A small encoder-decoder audio transcriber, trained from scratch: 7.64M parameters, encoder depths [10].
Rows from block 7 of the audio encoder of a small encoder-decoder audio transcriber, named by matrix and row number. Rows with one number belong to one channel. Each number is 500 + 25 x the weight over its row's rms, rounded and kept within 0 to 999. All counts start at 0. Numbers have three digits each.
After each channel's rows are labels from the 100 clips, of 14976, where the channel reaches its largest size: "loudest band" is the band of the loudest frequency at the time of the peak; "responds to" is what is common among them. Only what is clearly more common there than usual is listed. The data: babble in 24 made-up languages, each with its own sounds, syllables and stress or tones, from a formant synthesiser. In brackets: how many of the 100, against the usual share in percent.
# filt: filter width-3 conv, dilation 4 (encoder.blocks.7.filt.weight, 128x128x3, standardized in use, each kernel summed), inputs 0-127
# gate: gate width-3 conv, dilation 4 (encoder.blocks.7.gate.weight, 128x128x3, standardized in use, each kernel summed), inputs 0-127
# out: residual pointwise conv (encoder.blocks.7.out.weight, 128x128x1, standardized in use, transposed), outputs 0-127

filt.96:512467503522492521515460489535508540519479507492541500538538524522498486490492492502503501535559500507509499507521500486510513469540517528507499527526512505530487516526485520503494515516468521486513484475514480520484472445499528518496487507490459484425508483497449444459463491512504473530545527460473521503500503507501534528461503502456506483503472436527498500506515512495492422489495
gate.96:521492504460503525508429502472513475461493480490484534522494512512498494503513528504513497505468511497472481480497491484518541514492502497500555522507494486487514515516507463485491488513550494432519528528522518525534543491467475503553504492483506482480476486478518501497456530509529511468459515436513514518516527469440511438492504484477553507481547511490550505491519477505523519494493
out.96:479490530479528539469525519501506490499496502508557488471444547492476482515448501521529514511499470563510521519507522485559512533486469491499549534486562485464476439517493472530532524492492528508478538520472505538510492478488472528486476481509489486486508480492510527500501532467482500480501486498510500523489486532507438480517529490527515483522520529499529486509478507497537528524488
loudest band: 4000 to 8000 Hz (26 vs 9.3)
responds to: /oʊ/ (33 vs 12)

filt.12:490502505495482532472461495452458451479463497513457488505465420512466498483484484479484473472480490487518539496489532502518480503485490519501467485510490497495463502494479560540456503497506504472534515526543531504503524492521512514526520506517553507488517504514532506534527540500515508566503492509562478476483500466465475542507513516481465516498518519524533501524501493499465513491507
gate.12:512470484459465479513523471497531537509510497531469496473485490463509465524476519511493506471481543513528481506487508485481466512505505495450497500460516453465482489460529481514494515463540491500494508487489492466520507532530500530513509451516482513505522512519522527486514477456520475494473520514521479505525503503564507470531529510469458514530542511528532486503469557491465563493532
out.12:483471527531487514487497466476517495496477521489520479530499490527551511523486495480511531464484509439506516494504476532504501522484527515489529536494497456517468481490519527541485522518493516498526510531451519516524524543497570514490523534480554481514565507510478502473498522513528491487511504529471529487491465486509516446481505465462543478479501510536500500488503470542522462531524
loudest band: 2000 to 4000 Hz (45 vs 4.1); 4000 to 8000 Hz (32 vs 9.3)
responds to: /ts/ (39 vs 16.6); /ʃ/ (33 vs 11.1); /aɪ/ (29 vs 10.7)

filt.86:524486533514523534552494500470511511485522526505522486547512532482476522455506513486499494493478500461478525517470443512507545432505484467499510582463535490508456496545478486479486485501484515493505503503489498506473497499506496524520520490523522483515508510517497503453488451489503527527471495520523545479497507494487497513474485513472507461516479499544454554536475487476464499523477
gate.86:473512502501479518478477444476482519469525530496464492452492475505480486515481513516490483537516491501444495490511539495506495569476488474526491507451445491477518521480523499466471467497512517521506460486535515491514533498509520519522537513500502516499517507478507543527524456453480494501492501525539503493525464505524464480548547519483473523493516502487542480481515527546470529473534
out.86:501485499496506512477489507512510513524507472550487529538503507503490496498494542519479479505462536561503492499493480524525489454519525511536502564559480527536529508474492479503506489526512507536507494498476513463489460513497545476519465477491501455513471499489522494452489487492487502467497518469478522513481523482501519489511488481502475478525471505612467524469535528496506488496512
loudest band: 4000 to 8000 Hz (62 vs 9.3)
responds to: /t˭/ (79 vs 24.6); prosody: stress on last syllables (43 vs 20.7)

filt.44:480529504482482495489515539476452479533487544529525506467518480498543525516476481457474497457454530531498500513497497538480486474479495485512506482507519517508552477491508483536489460520498494536489541531489485540478514468494498541433454479515489543525503472542498466521517502490522501554526492546478500476506526478517507470518516497480499496505496463470476522496495469483539461508507
gate.44:487505464497498458488500462501460505484466456484471532477491525528509501465489507510495521523496487529506513488489513549521527493504477508482499494468512512504518480506482541510522506521539470469481484511496479478501513480495501514528524513508502475479513517476551495535582498490510446445486480480519552546488539506518488497535522492459474480453488488450498512523489485489523554528549
out.44:501501487477467503469507510497472504484486502480493517533512470526517502513484528485485524480517510553543513473453489571492521499480522463508505460532492521381474503516543497541512538478496470521480510485509512499515502470488478506488524509488487502500500495505477502523490510499493517499505489479542472492538544490545513526488471510522506458452503485524479543495477485476537505535506
loudest band: 500 to 1000 Hz (57 vs 20.9)
responds to: /ɔɪ/ (89 vs 13.5); /ç/ (59 vs 23.9); /y/ (52 vs 16); /ʔ/ (28 vs 9.9)

filt.92:464523556520480474475487513474486472496477456493471487474546467477509503529539467516517510495496466494491492528478534546526482514498499512490480485490485526499545498493499487484530506486430506489463486492515547512513534525507488475530508504490515469473478463513454536494540500463490469458506496510478462537514512513517519503464500523499532529478530544517538515452519541527490488493535
gate.92:469548484473517498466496498469480477474459461515452484466500463531484515541485493510498515462498504480538530501531512552508507502470476488497500483453510489528566449476516543493448524519470491532496486510500461536478505484477512515507516527496540478465526540494500433499488483503515482504507509517503525511532487505516480527557524520529511491484491479515521492504484530516510473490531
out.92:506511493463505522539519540471459491530525540457513504500494512490489505522518493520524491473487513526515533514476498517483467530463503476472487532478574513488455477517526508501506497491488450505514514471543528506502514512465544530504504502511518509537485507500534443516491499522545500549512503518499556489441522533473466520493473488486551465497488508494499496455482510514479490470470
loudest band: 4000 to 8000 Hz (27 vs 9.3)
responds to: /ɛ̃/ (52 vs 16.1); /ɑ̃/ (39 vs 14.7); /ts/ (37 vs 16.6); /w/ (36 vs 16.4)

filt.46:527525485498473505478486508517544493463499504501522542553480519495525523523502485471504486541498500519498467492538536490460491486490467509493494512525502500501456508506538534499536498478485545468517485484518506474473492505441479506471486466511499519471472480487533444535523507507501443515485418530513495502531551459520510503480474481476501480501479497527522542484522498497494551502530
gate.46:466441445460484482494517476463472528487529498478478483516469443517492503509514487528527511515498521470542462504482509558502520462493495514455480532504512492504507540489505536500502455491484502504513548520502530516500512497501483523524511488487541513508487519499525519496571483483485523487486499457498524475478497501468486481520464533511532458486509517492488564475502495535495477511553
out.46:513520514497525504557526505483507503527496521507504482490500495501489504496498496497498478494527506472494541466501493510496506526525484551511496453473441510539503491507490492465419474552502461534485510508477521499512507516493467479501460503503508490476511477477472527493502513500503519490488484486526510498522521509454512497537468539528500485507539535509523566486497415519460505541441
loudest band: 500 to 1000 Hz (44 vs 20.9)
responds to: reverberation (86 vs 34.8)

filt.122:480503515525500515510450500521501508475463535493486510477498511499514457521458514509585496472509509527506554524505500493477567520475488522529528519490509524503477495494513439479526486505488503459501479521508495517501495502477494501498527510478477500445515467497465447523468509470530517498482492504525506508547509504514528494485510481414504494483471550527524480484510476523471489504528
gate.122:487496476522518475471558514454517468479506517487493500476538484494449526478477561525549484456484486476470485509508465525499515501506505498510508505484530482537473503520485494502482475515476479544552510508447510539524496467556522513512562502507507482495480492520535552516461511487498513541502520465484490504496471487521478482493521502508478465510559483489482479498482477515454515499505
out.122:487509477516521485499491487506502518471526505507503506487492522492492511542508425512489490554511499484499482473540507524501503489470506512568510513508480484511519508512484497527472548486540493540504446500470572505506495480503515530500525523536513533519542527508525525477522495537502447506513481537494504495520525504562503487473524482497511471481477480549502518498502459469499513515428
loudest band: 4000 to 8000 Hz (29 vs 9.3)
responds to: /y/ (35 vs 16)

filt.42:512496516533512507488514459478478470542543547498542532520480486459600478469462489471526496455463501515515477497451483505493462480479506496505520492479526467486540522468511490508506504484502521496471476477531509505467515505584494473491508472466541500507485447508480547477477516505509516522480528529523499511505520511530500489488492502501495505513506508499488493492486488477515504494545
gate.42:499504494553471496496514502481525546467526533482518543514511537518519517487477562476486477489481528490473480473475492424524479497468498500498540477453519505515517482461487537454506517551496530489518500486464479499492474514524513517507505503523529511491514489516507557510521479500476488512502500437531495468498479493541489468511515467510495515474535488521497449472488532510503526471467
out.42:524464489532498501510501487489509531493515438498524545515502518520515492462497506464482495495443530509526494555493488486503500518491521471470510548486503484527513556486501451518513499497527489440533496509500485531459499529494496514513501499500504522487516466560494481516524523495493516585501506492455542502497504520497457494504576538487502505531499503524488520520467484479475494498509
loudest band: 250 to 500 Hz (48 vs 20.2)
responds to: prosody: stress on last syllables (64 vs 20.7)

filt.78:528480462485518507527513538519470490470492496502565508498483502501542490530511503499535468567472453525483474516532467506424499480515474480465523492517494519496493477543543491519468477523566511511516536524513479462518524529491493470505484471467518487506487523459476487499469504498524537503545513480524496482493489503465508495451480503521490505477549507492482486480493484484521509490517
gate.78:474536460496468506502497489448503481475451529492506499502502466482450531515504543480495456476531467494458480492500513485469539475467490504481510497504522532494504465462519483516500504528505481495502502479444522510529501534490505521509508485506497511555480496490511535468511528502484510474492482469548531549502509460547467508548518535542528482496570484524498525506502524497465492514509
out.78:532507515485526493538472500479513474475513491519496515490488528506516517496502480498508508572554475516541483489504567527518513502519542501517486503522465562556501484514499526525519512490393493458465484498492533495511489507500507493460519495507493526485478482503496511500510515471509511477537481494515524525499478477521532486478503449465483488529488478513494554501526494535512473495498
loudest band: 500 to 1000 Hz (84 vs 20.9)
responds to: prosody: stress on first syllables (51 vs 24.7); /aʊ/ (50 vs 21); prosody: stress on last syllables (43 vs 20.7); /oʊ/ (35 vs 12)

filt.113:502495484488496499479532522507480489465496507519528512479476459529507512523500485518484523472476510485527462473505452508525467467448493497501533471521487503477480459473478521499468478443522502496541515483485467498485494486506506490526484518526528451499537543476563541537504458503486493486502506494486512518502511534524482515530528527486447530508456537531509557514475525483542538501501
gate.113:507504473500525505548526507527519510485489529504497495454510525489484540545472518470480442498496495531491476507500470482507475498450470476518517475462501521507472501454506473468514533550505464492485509501494487524515511487434493499485477514498487504445477499460495510488515496486490505459500560494529478511543571515518545480500494520517527560517475517503508480524496526488543496494510
out.113:515514510511513491509515525433517496533502519503515535535512492477481478513507505487499523406479535516504488540495474503493539511518512469467487568508481489512485506527475486504494507504530486521470525481487477486544487502494402502485467478488460502558505460484463517509509482491502474506488504522528524485505486487532517501484525512472488460464499486482481468459469488490492488511494
loudest band: 250 to 500 Hz (45 vs 20.2)
responds to: /ç/ (51 vs 23.9)

filt.74:505499468493525486484500467465482439512488485507468517501469486482482489506454489477504527497473507497527514500486501528505506482489447453523490458470513527495481486495525490504505499495496510470494461494545499518474530533535501480501566519470551512559491516541551602542515517531475533496464512501548485496494509504504513482487507497503479499496514483488483508519477491521511510498468
gate.74:500503485517487510521504510509473532463462485508524507464477444534464507468491477530469520470516480497492492481503491521555509503482495504475484498524482489484528488481488514484504486515487459527508502531487523563528544516511518550508478529538532505477522496496528509546519541555488466486553476493493503505493521477463477516478470496479501457525516500506476510530512470469444501523438
out.74:499491534500502530518489475493486526479492517552509511504486545488509543538479536515499503532520482489492552480516515512513523508501512489509501523518477487505549480477510531469526481520492494500467487508472497498485487528488442487494447501483516483496483486474530513496546481489492442443470519497505517526464529486473460467567496522532493518550486520514520499498503479440569503505512
loudest band: 500 to 1000 Hz (48 vs 20.9)
responds to: /ɔ̃/ (49 vs 22.9); /θ/ (33 vs 14.7)

filt.104:473493493484459504498522485495491491492503504504468506482512472497483512510490488503502467470449504447460490477462489494497529475491498504474456495533503498492502490523468533472454511530541468500489555462479470511491531560524479484535467489517508541532505504537536558492494536484529558524510495466519488482509504498467481524514502499537541489488553556481483503539477507509526519497497
gate.104:487493484491497446488501534509513490539466473503474513464521477527470494482515553484485500505478485530494542495515534490447523478490496540476559479505528447475516489482521501565520502511484479463480520559517503527520494502474519517497492487501469490503492474479498485512478468516506480501532500500470556483475532502473454468516501521491552503522499488460500527489494561492525495501539
out.104:474493532511498521527500478501521498494512505492498453485509515460516487504487496507461478485513492485498488523497466465482461501468517480514455504493513558435518468453494511524463460529480478510499505423493479481476487497490466489500481478511497515491471479458491502453496482490501508505466513496517489465509511469530516473478473529550466448473473477464484477512467498464546486552515
loudest band: 500 to 1000 Hz (55 vs 20.9)
responds to: reverberation (78 vs 34.8)

filt.121:501475500480471482495521508460488483504510501509464508477485454494476491514487480509484465513452506500505494494440484492551432504473487495457508501481501518503521521511511505506492508557486502547513518470514524501502543482526516517485518482476558510584509470518562574522486501525512534516499522498524498495508474513470498458487496523538512476505507510506504460501485516478492469467509
gate.121:480533482467503523519436502476501515536535492493514511503503469521442534497504474539510510469553471508469474511528498514504493541479500517472482493520519459512497497452500492502509502468479502532526480489477520500505465477568554530484511518500466507451548466477504501508499539500502453520506521494495539527523491471522531460463512508464498488504522489522541504495502494486448483518490
out.121:517501525505478482503506484517518527546473505493471496529499510494489551498524474465486535525458505554481498473483480490515505484500481505496517468519519526525499507517511502532496525524516496492466506502491489452498464505468495477496450475463487496496476497476501565469507502486501550443496574526536544494511507492485506479483452483487496500528580495487479488467512535494488480535535
loudest band: 2000 to 4000 Hz (25 vs 4.1)
responds to: /k/ (48 vs 20.7)

filt.110:508497529467486481532525508500497511534414454500481505484481523521493486526472506494488519483467476526505484469479515491500524510541529499516488437496505515522483500474515494501461488511493483538492482508494482477506503517551481490513475472489491481539525545498506493502500498476469521469502562502496514543459543517486552547505492502478535507546465486471487512575497497476501482472506
gate.110:517510477531466518459544548520434543487533511497495538499477441522486480504520486483490463474523519492470473467450491540537506483468515487496480503521504529515519555494482532485502539479499495528506508478498508538477490529474496501474492480475516538503488453503492567508489511501492483550514464478473480510474478488472494491499529489511502479504513551480501532485499503540509526510472
out.110:481470462522474513491497460482496500545537431510462451518480502476445447481509499470497499493541525490499497507508486479470476449447534498485520501494528494497498445510506518473502519503508519465500519482506479529489519467505505510462496524499521519522513418473490525496483514509490515477479481495473474527484465500489498498472489454543465535499499524503527496462530500467489515498521
loudest band: 500 to 1000 Hz (42 vs 20.9)
responds to: prosody: stress on last syllables (69 vs 20.7)

filt.76:507492493490493487481525476464519491466510469502469502472502487490477497529475485501501502507467483454449535502472496493488533478503511526484529472501448483536507490465496440451469496494482554513531498493508482492492514499501505499550546531506506494587489534501534570487486480490508554521490501557505500515495522501516478478538527505500531462491492496542497474499492510478513532501515
gate.76:531472473470485509488516506492505556496497516493477500502459499486466472471544526505477519477518494528501500488509505487504541508483511487462491507507500521478464522468515493528509473556439458473474553503494515511541536485463518539465480481471473554496515424461490470517519506520532512501520580518496488480540523501510487477521486482494490499504545494477511507497512498491506500518512
out.76:520512493508502482428508495469481517486474426492504550505479512500497523481455471485497487552496520523491490532518516533484509490485509526568505510477501479524492483496517489504536496492512490496502502509548543493510527520496474498516515493499484510502501481488493505577492538506498480492513510482491482490458547467525491518488535455520527482479430474527498513467513448524482506530467
loudest band: 2000 to 4000 Hz (30 vs 4.1)
responds to: /ɪ/ (34 vs 15.2)